From a checkpoint of a small image embedding model: patch size [4, 4].
Rows from block 2 of a small image embedding model, named by matrix and row number. Rows with one number belong to one neuron. Each number is 500 + 40 x the weight over its row's rms, rounded and kept within 0 to 999. All counts start at 0. Numbers have three digits each.
Before each neuron's rows are labels from the 100 images, of 14976, where the neuron reaches its highest value: "responds to" is what is common among them. Only what is clearly more common there than usual is listed. The data: rendered dice on a table.
# fc1: MLP up (model.blocks.2.mlp.fc1.weight, 1536x256), inputs 192-255
# fc2: MLP down (model.blocks.2.mlp.fc2.weight, 256x1536, transposed), outputs 192-255

responds to: six on top
fc1.22:505449549551626484497489478478500527525393480500455465542534549520480529463486508489456439528461474547457539549518513482486496468498552465528559465465550470486507563508550422538541436412581544
fc2.22:439491484508589488468478528485472516523535462550499497498517468501503498538428462482505458521538561506541509489472482457469492511462511512504402490557474497414486491471528504466434552541521453

responds to: three on top
fc1.40:614551527548584539533499587485510490419536545478516475478423492490391499497514521475540537534548534482505500500474511478578565537539550493500535459510532559502488483502570510495499507525477475
fc2.40:500461497506541473545512471434513440574502460457455500435462496529454496469480443579479547535496550520399502491531493522483453533531445490469408510491447482526557515514617439481511555548491476

responds to: dice: three
fc1.678:560544510503491522576463539425524448536479478540540481547517503528517522498499432524532438514448572438512522540502531480464549483449492527543480520460520462439503559435498505549467520484466486
fc2.678:521497487507519452466520517526480556518469460425544402475528472571481556482535521488488423537470564409525519535536513548484498550502546446495595546505483489585440480474576491539511501475478490

responds to: three on top
fc1.597:521539464563603478516515546504472529447459472490512481518518526453463450473470538531547514493528478510538460507499458478524476472527524436489475462520601515488520470444527499489456588536521530
fc2.597:517485530496531471505459493527473570513474493495568531445484462491570530416425536491526432529514498522471575499502503469492483503508490558542439511551464458458612464544547507513421419434412525

responds to: one on top
fc1.463:525468493478581463569512524528468539566485466515474507498555470540500506520531474512544363493438515488434474476536504519524496487449561538468454527524499508436524503418562477532500491577581471
fc2.463:502485488463460459522499562463491486436497458517475474400462379513469525526464560487505502536500481502547483509487548470557524517490554534540526452485448489543479503486509513483509547545516485

responds to: dice: three
fc1.92:581522463543523444457472507449555432482479498424469461503479483540508468543498484561512440562497492458476538484563532491486583577472472476548574452482452441522519524549473543489514503565388446
fc2.92:483478513509535479503496518552468503515482501418530406490554453570527531504524531509479395546449615403496511523547520538507480526538546480500531575510449479564473431504554532533522522480489484

responds to: six on top
fc1.476:489467528554563429449423454489462446519412512531505520467468478544466506546513464548502557479484503493528453514437546476505447523511542529506461443567511491526509535388560507516420581560509481
fc2.476:579488454449538567465465501525463522523464489468536502471449480543510456584456534453504512514480487465528516483501519512490496522494558462541450509557497519521558538480456520521502420469531482

responds to: four on top
fc1.315:449449495579394512514500483519513582461507489552579569573487481525559552557461522541516484519470475494509503519474456488523489466497454509502471478524538521479528516504460421505485506471521490
fc2.315:487494493430528490516550503536449492514500558506529508525429489536492449525548560544465532427516506468556461464494516538501532486531535517516492476480527472527498498484534435494483510632524541

responds to: four on top
fc1.710:445505536607498533485534506519479516414450545552550537552463462456486497405467508514424500456525478485457440485496516533491512488441578528454481519531556509514434536489458496484535354525470473
fc2.710:503467488565497528508496498537509474587546466480506462491498542556510475544451471457572530602488526476464535489502459505509468497539484449448502474509512567490542573468482385491531573493525547

responds to: one on top
fc1.644:487480511432458522541500504533535372494521499483482486504488543503583529543463470565548605414542477484471468534478492500538517545496482509509510498494516506544554513541451600500448480615496498
fc2.644:463512521573380489558483524509505495469508500487487501519515547449418508458546457506517486549537534429456473529567487495451473523497487558497453517573508557516547476519485497480430516480520547

responds to: dice: three
fc1.731:547490544545500493499461527366504500510554471545555526610510494519516587589477431545616458527480482429553510483521536451517533561497448512502506477472510485438492541485512487513522614487392456
fc2.731:501473515489505486475507476559447513552485492426521399458545441569493537474493488427500442507480569452497513542562504536499480530510539474526563552502491492583419462463526528546541496473487500

responds to: six on top; dice: three
fc1.206:535480511594572515511527513498483469438463515578511453509530524500485554431499560511429456530503523513464496501494548467386533509490620511445532498440501481472471547482534465527560390412529501
fc2.206:549496474447531528555488464578517466520467522520513451547532507525485518556429491518530516493541467520490512523452461500447461484473459512477506473460525493465444504474551537542461574455456538

responds to: four on top
fc1.423:512494448491431448430479454452457464487478535481517460528376524449489513476489508506469490472471472552577516571564514497491509459489468481442518411499486465466522490488456495500416430451428536
fc2.423:526516516427512502453486494508528532476449525516500464486510534534560517502475552367505545472545410552544487511558528516496474497432481566545435470520479501550486503474515501550526545504547467

responds to: five on top
fc1.71:545489504494427474501543485500496505464542495497536445474450517557471506538536546569551521541473492481496465445426516441509468509537531500450567476446569544554511590489512446496522499500567487
fc2.71:480500503554426529384575479541492525531507486519484514473501572490329547457476549491541467479517482431550534530546455509498534518492515480508519501501435468493497515509396565468481513423505505

responds to: three on top
fc1.582:489511536507505482415523513498475436542550535524495452567507543503506513433528514535516542525448480495517487528460527472536475584468495463460481437525553545530457547485501541516516537595545504
fc2.582:559525504519591497537548503479526522521482479558508494466503491437527503465460486532472477550547528486549524481573531499598460482575499501525477490548490476414535513469482480508447453434468534

responds to: four on top
fc1.524:474469430500420445518466574485520497463525540470516528423490582506553545553533521516487539528480529487482504448476536496444517557491504535497478538439503474445453500506555498550411493407560501
fc2.524:518518508483408494428495461475478471582480473535490480546477444523620520515441497504443513480524514518561499487602471539498510470521509509519471549515504469576467542450548432490494435568499527

responds to: three on top
fc1.268:418496528485565520542481470516520473487465512467471491505501534570456496518459532520428494448452522480485533499463495477469465509504502519497532571494403544559486452431584448466563494475507487
fc2.268:572544454520500525503462600524573489538546495462503510556483494479521483493497528473567563482519458542482508484505484539543446527527425542443450502494571504501500556521497464517526495446468512

responds to: four on top; dice: three
fc1.752:448438472399458453515496510465543462476519460510511468514498460528509512476494470553521492530530514486512615482483490450486473549511518498472533443448576574497430449457528494536513478540511491
fc2.752:448475528440529533479507524521443489482449500505542564498497567566513528435487600419520468527494466493500498498518531418567472440519442491579523516474548514462447534472489472544549516460529517

responds to: one on top; total: 1
fc1.709:499479457430515529437492522506542516542614520452488522466501575518593522494491573485554523423488532461491493491489499484508547531534567484455492459457526516516498487482486538471491546550534478
fc2.709:464546511501430442577452507531502432451470506518430514511515470498496475574497436511438470551472563367512453531561466499517467489459485540504499513522492471514529525529534513495468484443505453

responds to: one on top; white die
fc1.461:511462493538472494549477483540455431483499542462583474487548555428550504431502505593512526445475480441491461538482569511482488502514485503490480466533566552529503520557504556536498504559512548
fc2.461:524511533505458433554490475477503542533521504478512510551549437504466485451519517483492462474472503464459477604543463494454476513455457467526514509481456492505542439486537583531415453491463494

responds to: four on top
fc1.412:537477496491396490456511519503531469513576540511494520467507496452506500604508480450526530478472486460528506488494500531473512501496547472510568529528513533507456430513486463492506421475468461
fc2.412:479480495522406529554548485473466496481452462514528510531407567537537492506535499536478526481515580537555511553489521513525530465496535489538473518472436429533418546559546495479487514500506518

responds to: two on top
fc1.220:480518461441425530508466465507455479548477595525455476515546552476457480464502431358497393473500523565509494520393505460502486522510491522485413522490573431488547502472446502580553482476438521
fc2.220:457530531511496487459510502500604464453591531465507460573442521475446456478451444487458468554456520513459454511485531442558526530449459570563517450470460515431426418477491559497563523444502485

responds to: six on top
fc1.557:521516567542576543515489510571467553514438542506487480463518532465437481530505402521493492476438517521463533596460468482541479520500457480510494503452543446511567500479521477550551583428530493
fc2.557:457508468484569468446443523502455504479461519539481487542548488460510480548443495457457458494566524553512495518443438493488528497500545494523451562482437513508407475524563512478358489488498510

responds to: dice: three
fc1.411:537519516537491490496480463425498427509486496466485467526516554531551599523472517556514402497454521432491490524503485483524531484521486493522478518508490477517492554516471537512525501460469511
fc2.411:482482506484489471485496513525479524527475474427533384483528447595523545477503554461490467510469563410468512507554538515497507526513508443485521537500504473579453439486522533544572547480495494

responds to: four on top
fc1.482:490511441449426480545459523546506506461539520497494507462425486481561449509499548520458500482564472513533511487489471550497464491465497560515526493528539532489435492478526507474563485509519553
fc2.482:501527503484425497576533472462522515513502541549506537471422473480412566562425437432440579508504489527453471490558506524478490526538494483512529399454485558528467598488450450547457443474474521

responds to: six on top; dice: three
fc1.697:480531543561532516428500507523460519481398488474473445475526495512629505476578502526526490485531437467514526418468441489541509499521492512513495512520500579504541597490468438478435548463470505
fc2.697:437472531473437449485513480504504503531508538520551497546485534522524468412463393431510559532481434505503452525584485439418495533506521505525487448443557518550420505529451513536528492459465527

responds to: five on top; dice: three; blue die
fc1.600:502467479499459503579504475512527516543482505478564446411464529499517562544469527562405464603473460531466489487470484444467514480460457535463591525548474500471520557503528497446529521445474508
fc2.600:522498564553436502464530521510505547538438493496526497528471482458536476520515471469493454466507506505475535485518472520481487485456502531500477509531506484478562523502424555503456540456460498

responds to: dice: three
fc1.385:472491487541475483511487523430533480526519473441501514470485525538540475624493498536542376613485514530500512506543493448441504548538462483570513472535452462472547455507519546507508487535404471
fc2.385:501479518507525505500499529542480476519499503433489407514538447564514534506518529493474436519430611381503510524577501535520475512524485461493556570517458488536472499524525501525531494443487482

responds to: six on top
fc1.687:471530521513514496479491504549487531551491500469521507447532566520499533586517421541470523486470501499486441554440520477562461528491540482531419533530511512554548452463477503520491557506519496
fc2.687:446524525510579521494450544517412567505489539552508451508498452459458474541452545482507428461533498564435535504477491496433491501500528520496550510442498476512461531507528538494403436507511528

responds to: two on top
fc1.519:550591527481576476526489530445513475494546459540508511405548596511512532537564493521448536449496507531492479555527507504487495504541464500504531562500468535474498488472469534569557484571499503
fc2.519:443484501504502505519484490540454512482501484477502545537491512582477475453533483512599501515514517519514458468524532517483512494490462508501510490434495489514469540455551514487507505494573516

responds to: six on top
fc1.745:503531427519502515473510515451519592529522458506540530510522528481542443528498400512458469484526475510429508480524508534480482431475436498501465450471574464459495523536488563505484496439491496
fc2.745:502495473491501462383481395536495541460448514481529468492492511465609468460572500468552519444524494546534450479483528521504460466516511515496555458472497467501562491469543446477515558491601532

responds to: one on top; white die
fc1.283:467517554520495519498456497533545449529557505535489503469521498467556515605546414549497545433465452441493509499543553504541488518485501498513528490458539567509512473471504545498487466569507530
fc2.283:516504520532435507580465458491507466500480519557529509487453551526383469491530464495407476494463480471458449518574483507448420522455503497495505508502510527511543464545499543561449490456556496

responds to: dice: three
fc1.322:558535503562487479503528523438510441588502468501524484553520467526463522512461489488557409490441507445493480481533509456525550564512421520500480525519488447462558515461477416522500507507424477
fc2.322:495495508494498466496509495515466495536512478437527413482510450582495548524484499485501444510461564411533514528530509562462492541557562446497569547487481503579418453460539523548527487499519493

responds to: six on top; dice: three
fc1.369:451496501509476533468527462494488442498489518505467509448476513574534511537513450522513506520457518464484496598538462472517456539464520530449413461462549518449522433552606504493494529477454513
fc2.369:492457498480579511501489479455491557499441482581458495517518453485446509459457507465545458504572517613562488470465485505500524533575543490593516520492488475493504480456486547505446514484596468

responds to: four on top
fc1.626:511508525480395455547493461465466539512470555441500461565541559481476476577507577530485532507504497507469445432502534545537519483502479458491534562533422551488580487549547483557562492492447470
fc2.626:534501490494478519526525492490486513431560577499571534508499424483473502516568555480527518534477505498539488523480464506493513537472425519476465499529543463514492542513519468470477494637506509

responds to: four on top; dice: three
fc1.712:501494490504525497484502478517523515573507461450455440478501547532518515481521562486489492460427458484507442486486468514522468460488498430462467470507511498457553521476485423518528422465522538
fc2.712:476440494470490517518472503509467480474477521514521485548562388507538490575527592498478422510467543491512526522505454471410492508469480527507519514502477409499541467531545510424521541500502474

responds to: one on top
fc1.258:490475470524560525552533503440466430500549553561484436471494562495485509470514498506530530446494501448496487533519516483518537516489555462465516535474474552459501543569426597485443526583536527
fc2.258:479531470511406506556531532536449532481448502481452499481502492454521490557495451488483542583483489475467476514550435484449512504441479571549494483510497504514520486518521550429476490444501464

responds to: six on top
fc1.564:484498532588590572503514467490479493427445481550499498525498500537473466454521490489437435468457488571489491539510540544440500470525511518467551494436499534494516565527553480502513480418586502
fc2.564:512467495487525451488495536522464537515486490536549482504590487509491463515453485479532501447532528531550552536452457507502521494521468499521462501512528516460459468483540537482432591488479475

responds to: five on top
fc1.362:563461482546430496477528482482498541489403466501459495495504531566462448500466558505445526550506473458498425401450467461489507506507489529503522405469555547555505519517541534474498448426527441
fc2.362:543497551476511504454494542491515521534545514530503499460541435513397569553519520497519466410506528551484528533410481516448545487504495479513538498571523557520484510520427576507427532531456469

responds to: six on top
fc1.540:454477540501592523486472519589463522523501525493533543520511568538481547519528463548435541508482507487471532542503468493546484462492562467499430510498500546542491524523526496527502558491527537
fc2.540:487504526491501520474460498498475513481460485550500438506486521437480469504411557491464469503566472562472549524492488493499524499522494511535553539392525462483469503489521615500413469468510503

responds to: three on top
fc1.356:555483488493564490579500473561485448542510535492518444557524465487425454478517492551472474493541528522480519532479482480499531516515538513472511507464462547542515451527566484478493478543564452
fc2.356:521486510504542466495510512528517483514528511502446551444501553540506508502482402495492541508525500487453518478451525500594476475506496494489464566444535440482533554480562447506488514531472479

responds to: three on top
fc1.225:490499434493526486485495480473488506573627542525555482530503572475471495446516568450504471507517560533477463515555525441539486552482529491502427464557535474489528529511489493543622442613506523
fc2.225:513467529568547449421508477543521423412434512497500452469491491542472529409464534518539516469484518535529540427477499472559481483486514502559436493456447512525539458535471505575499507428410442

responds to: three on top
fc1.736:517540475461531457527482550478473466459472497505557460536485509502594502531530519517533427504502401573550537534510488474509504508485510539501478493460503518489498479536542433452529556602532491
fc2.736:475437489515472504475503508567539489501503506461501457455568557511496462511564508473486564425517456580403480535507531523471469486487511543531516504530483508531532440484606541552533472466518529

responds to: one on top; dice: three
fc1.125:552513513490446535464502504484401478430518444531516466505583489495533437536513448563495503565456491460460497464474488559475467510505531576562479475468448438541559540480541510450429589563499513
fc2.125:530485536442484533457438492472520545501507536499422531519463560495456485481473591433542461505457478449560519526493505501411495528497471462470543484445474591521562512543456498557471462516534441

responds to: three on top; white die
fc1.438:544503491481485485501485494485451578467441570511508550510498483495444462465505510491494522484465496438475461418517450555484504494526512425504583492491498499545511496524515517503463488380527535
fc2.438:473480498530471525502480439462510497505524513507505487522535539471456497510478525462487519465467527581473507436446525509527581600474404554528514500494501491531518544421520481487481554539438492

responds to: six on top
fc1.510:443430528559623499469510457493436569523472524517491543483491499539507524506501449493501385481481484517554515501539498481457549438463483495499470499468488530455548560493511441470495434508524507
fc2.510:511513528482551499476513531520459517469434464519525520483568484499510480569442505469479470492516525509544555531440490455512514530488526547562458561486468503479471464491520585464423550489538467

responds to: dice: three; six on top
fc1.551:475485496535525437447512543455539472524539497513519581474491508525552481542497547547489455559436460465548544515521529478490498530500465485546553504466498461465548472534502485514497473560405468
fc2.551:502464544515506482546476526546473486479483502447496394492506450598483542487489514519475447551477576392516496525581483509509497534539499465502562540508473529601477444506492529528520507497524528

responds to: dice: three
fc1.477:527490534506553475502463554419506419509454511526522531511530472491495600532514519550551463527454485481567519498535565475538582545469462528466491502541518434441482521537463535483544519560442517
fc2.477:510481493520478451454557541535440480512480478386520409458557432570500551483530568440497439523479566414457492534551518560462477544500504455478539569501498464536428480513542509525499524481537515

responds to: three on top
fc1.469:557509469525575528549485504479546534500456498545494474501498498534386468441532457489549524473539482507477456501478491439547576488531562441489551432570562570515515410491536472474578435516534497
fc2.469:525503559542437495444512522481460529494541553503460534493429477508386583531497524518515501536458535516495577505494467514426465548483390484483372507528531499474527499494532448552516524483440504

responds to: four on top; dice: three
fc1.221:552553474539471583459522542519387566487500478504460518492517576445547450519503555495420507519514552476477519461451495545468492477519509504487490540476473504508445476566461497555516452466551481
fc2.221:513513498517441486447576534492539471501470507533514474513548505509458532631584524445523442520497501526573523461572515521493569533538500503514458504568612436557507506509473398428528472504511471

responds to: three on top; yellow die
fc1.23:481489529500544492513474480537488509566410505448460529442487535518524452553498481483448513508510547489509509480508473482558497515477477462500438462460485606537547453492544508462532457435514501
fc2.23:558514487484541498487497586485503575479542460478487513539537563513487437462506477536578519457421410471509519463504487541536454510504454584482514471501484503492448496482491554489494538521517515

responds to: five on top
fc1.35:489498519502444477520441466583467464445446488473518504522498517502448479577485505570458506543523501519478494504479512530405418494446418534475493502520507492586487551508529585526488430374451533
fc2.35:529502531471400493442472511478545529513518472510520529445519437478622474552579502425451447482516480509454532494514496493537534502497533458505496534573547517548569450514392517456461463547503465

responds to: six on top
fc1.240:445496496517540465470473490412568502478533515495522490498491445515476434493500413565495482568484485480512509454488478492474552511475512513473483511438462455412479550484531500485489483506475463
fc2.240:524452493527553521446543536483505545555468487558520469494499575511478506450462513502481495488518440465567570472504455444512467531507515523541454447443469529570499519463525482517473547517508508

responds to: dice: three; white die
fc1.60:536502481470482463407498494489496461525569537460489449564522554511563519489530479522577463511582544520525559506536491486467509538504431450527553430522505457517499495549463548402518512494490534
fc2.60:483481501532510565534460505445456492492464483562494479445434515561528506498479436336484480563573516436508556472482548446479540488565575457510507521581535442477537520554490515425506425497507412

responds to: five on top
fc1.664:461513501502430477569499490608496430412423488484475537479491535485428478567440464446473494462525454520464499524516495502391489540487485583507432527447439555656472609522506565491466483447503472
fc2.664:497501508403498540377494496484512511520537535533502508445542394527455525531546503487480429395536511542476501521509491474547527486556498490530532519554565584544542494526369530465424490490523447

responds to: three on top
fc1.738:484515414478482491556537492505453471512477508507472583506447448501480513450505499493549518472486505475484496497505486434567459411516492488506439532523473487455533528549563535470491472521478485
fc2.738:536523501496474516555513446485524536482462489442506432502510488524506517406466490550522525481476438436446462471589468498534498475457420399526452535526471482449531465469551470502525493547422534

responds to: three on top
fc1.415:517532460498550501477502545525447505414550530553541509436509504471454453499470497452623519494512509482510488522512511462582514459521556475529498469498543579527491493506508494515506615549512520
fc2.415:537481501566527509469519500503498553518485484526490519484464444482585504419453499541477473524483583531456528543508477520520509523520425621493468509498502485488588415504573482491412454480465523

responds to: five on top
fc1.80:455442505465416519483486490511524484527497490495528470494438521463487537482470533504519545472488510544504550503415527433448443471491508485480464458542552469543536595492502465426546523508530533
fc2.80:470522482536425499433484490540494545524534483555517482506544538534473512485517517512495438463556513498513495464488459526518487505494465527508470561492483511515567485503438601465436483451505512

responds to: three on top; dice: three
fc1.295:483545515506482533558495541428452458480597518519488494497482441482486480510539526455560460496498458494487462500528480499548545467534524510490480442421543505449483482504611485552481569473493476
fc2.295:486454448411535478545487474582521451502459489474516520491512468508562476467443535490426510504484567469422519513494579484512528467552500551424520418526496555513527503466599492505519478511466494

responds to: one on top; black die
fc1.611:508492490444498533461513449563580452478471496553507450466610522476549486519489511540488510524475527541491499454514441465507447520478503524472515552494511522446479526471515508602534405551539483
fc2.611:470444516467579483583513418495493512491572460437496477496536480493485517517574465536513575493462516520545524545572409526518476554459518510573538459500482493507456514501501512529518531497436448

responds to: dice: three
fc1.666:505477525487486533416501527535482500510505519459469463542512550547541480450516478522521501534478523548459515500490532510484472526511445469445546481509587492492500545522449586453483504542530560
fc2.666:489463492549509513522485493463478476501409528570500531450494489519506521552458527407459479473529520506492474526475509428522470474516485506535427536634488468485549543510549513460507478482514510

responds to: three on top
fc1.28:477525481490581524531494510527524479462552504586515534448507539472566461484493510480504603530476488448479471526514535463523520470543537420448528520521556483576512482485595560526539518513470573
fc2.28:562470547533484510516478579465450488476533525521471480501511509524432497478429499461464433526595533559583531409489458475550492517433411550508416485494487504402483528542459433514503554505477468

responds to: three on top
fc1.489:464473537485553524516476462519530500472437523387488513458495570527473470575480503576442507462475579498485528472508483469517480515525522465493460514503421576509520448486489452442577472481525532
fc2.489:537516487540566472513523576512482459485494530523521533533552583494506457454474500471541503495479468432503468507523496481533532484542534545487432510473517484493537474526475549511537491544483541

responds to: four on top; dice: three
fc1.253:502447522481409459469470525525587486461514510483472538450539494420582559569479491513620538531485480537510522489504494502517510497453474552481467510535470514468497473467462462496484475474452490
fc2.253:482507462435434484594500506471464443539505539544491479534424520480512496480485467455520569496549493519517550568546510490461522517493540525568521490452496453470460504514558531486429471488492492

responds to: six on top
fc1.342:480459490525554564445525477563493505476502501508591488481492488546517519599444497502457419474554505502554468473428531526490440496545500453517505459525485566499506547447465500571468540549492518
fc2.342:485482523484437487413501491508468548511456515513542491533490489498487536492574516491541461537535500580494491557474506493502497554469479524472505503440547514519435496506483528503466490499473540

responds to: six on top
fc1.58:472546524557550538467458507591507462513509522522473525464514497472495497553498457563499526537412496530434479529441486513557421525498498444452436534496484489540505479463527504542521569459507499
fc2.58:471542490456609507522512484497476546517466529530490495527476533446499513537408507499494408509539473596466512465469438477461510533514553562517535519442472493546483548489533546492441465506531517

responds to: three on top
fc1.235:430504534474599509573498511496572435488484502555558511504470565531538467577481484580520554501488504542450475502525547430533520521492483548537492511437486492513473459504514556534467590459440472
fc2.235:485459496562526501515521477516494551478460490502504458452443557507445558417488539467542570464462505498534495502512471501466476461447414512494529473506494539441479494470496406549489560530514531

responds to: six on top; dice: three
fc1.266:490470500600609511517490503496478483458435505514500415540534523543454528428505475504466457517474497531454552540511518519491501493517523493495552453452521481481473529515534412550574461416558528
fc2.266:505470479466616501462497514525461533521505475530502518494583467521517502588371437479509451504532543501577556537481484475486518496486539487512455513517444528444422479462550542506408572493568521

responds to: four on top; dice: three
fc1.522:540480505490416518440533526489525443524511535490526497488552503467566492582484522491531522526488473510484521492490475539471494473474542451509533480521466552489449425489488480514493474489494531
fc2.522:492531481448448500611508522480454447455467508488518471550383533480533509488526500465521495502558572512557517554504526493527553494509519508562501511507463417539421511567541492475431536478481495

responds to: six on top
fc1.533:426465532574526521363500403505517542465513515563499533486517475479549502529508412500491435544515537513496494459497493491438501483447476545481479508489487537451492521479576515497461470582428519
fc2.533:524432485512451507419499511534454479474450541502541479513527583492507573490497511577451520504505448497526452443484471498533456501480474540531500466461427575567484492471527528557483560432510502

responds to: dice: three
fc1.713:537547515535447475510457541492480431524468483445555476575540460552490555519527458560547448582450484502535529536536514447500483551497462545512490496488543447472516543522467491525477454534413502
fc2.713:472505505492503452480540517532470534506475485427521418454521431589486563468520562500485440501432575420502505543561526535459493548538491452519563541523501483554446459450540519559485510523519484

responds to: dice: three; five on top; black die
fc1.724:526491469430493488526561538557505489485435490529532523427491506481506567452452489499445476485528541544447521605544541453515522507492491493456430473511546576524528527475485506489510450531486456
fc2.724:461470475509387567532514548466503534491460453483511441556479483474494463508497552556455525562517446505508508442523472526520458524526501510481526548479453506501488510480474399474466442581613580

responds to: four on top
fc1.578:521531465445393564502475460519508512484545520469487458556432500503546481562504520483501481526551452488474489486453503472529481486483490517452471508480501503511442579479393453484541411597559491
fc2.578:451476506443507452581472487427488461543521533507560470504427467570464462525479483562465548488489516459505523511564519574482476595431499523480423563450581508511488398499591538542497453533479575

responds to: one on top; white die; yellow die
fc1.702:517526489501537582509500537547504481444594479482540493453556518533502501582589483499566549451557515448519510456499476497549524533470500516512449542437552491450438513489540568480511515597478492
fc2.702:461511490546476501521421457475524532505463449465422491507469520405475589482512519521479489552521542491477472590514519534476457519435509580483527541545466487469562521510488500455465415453520510

responds to: five on top
fc1.474:479507495531395522527536469510545464487485503559526454473459509508465508554474538518572459501487515495480464518420524466506428505508490466448529465515570493553471540486427449521524555493524498
fc2.474:429463472496387515371535481550534534528514488532480512518551533530403555437471555561494488472499500485479448508484517488503532536501512506548506438487490532492547530528389584445458512422481494

responds to: six on top
fc1.614:517518506466537539450497470537479522528503493442439490446557465541507509530506440523502517502491517503492494576458495480472536473527490515437396486513505526480448474548466499456553584516497516
fc2.614:485479517513516515450472496485440543500482497578501479476525476470456465544424546430539460487543494561543480480469491494502515510566471551528508527435436485561469558489554514526439506528529492

responds to: three on top; total: 3
fc1.701:544514499525556485544461601539494415462542526462566434491482486448431448533501545426624506465540497474483508436517477480500507488533506466459487419478523496523510560485480420509498507598578499
fc2.701:440477525505557513561486455556554521519459500508473602461507479475465504446469478517536534537483535504460507495490478492519460487527475547552419452523520475410606475483581525449463522466417515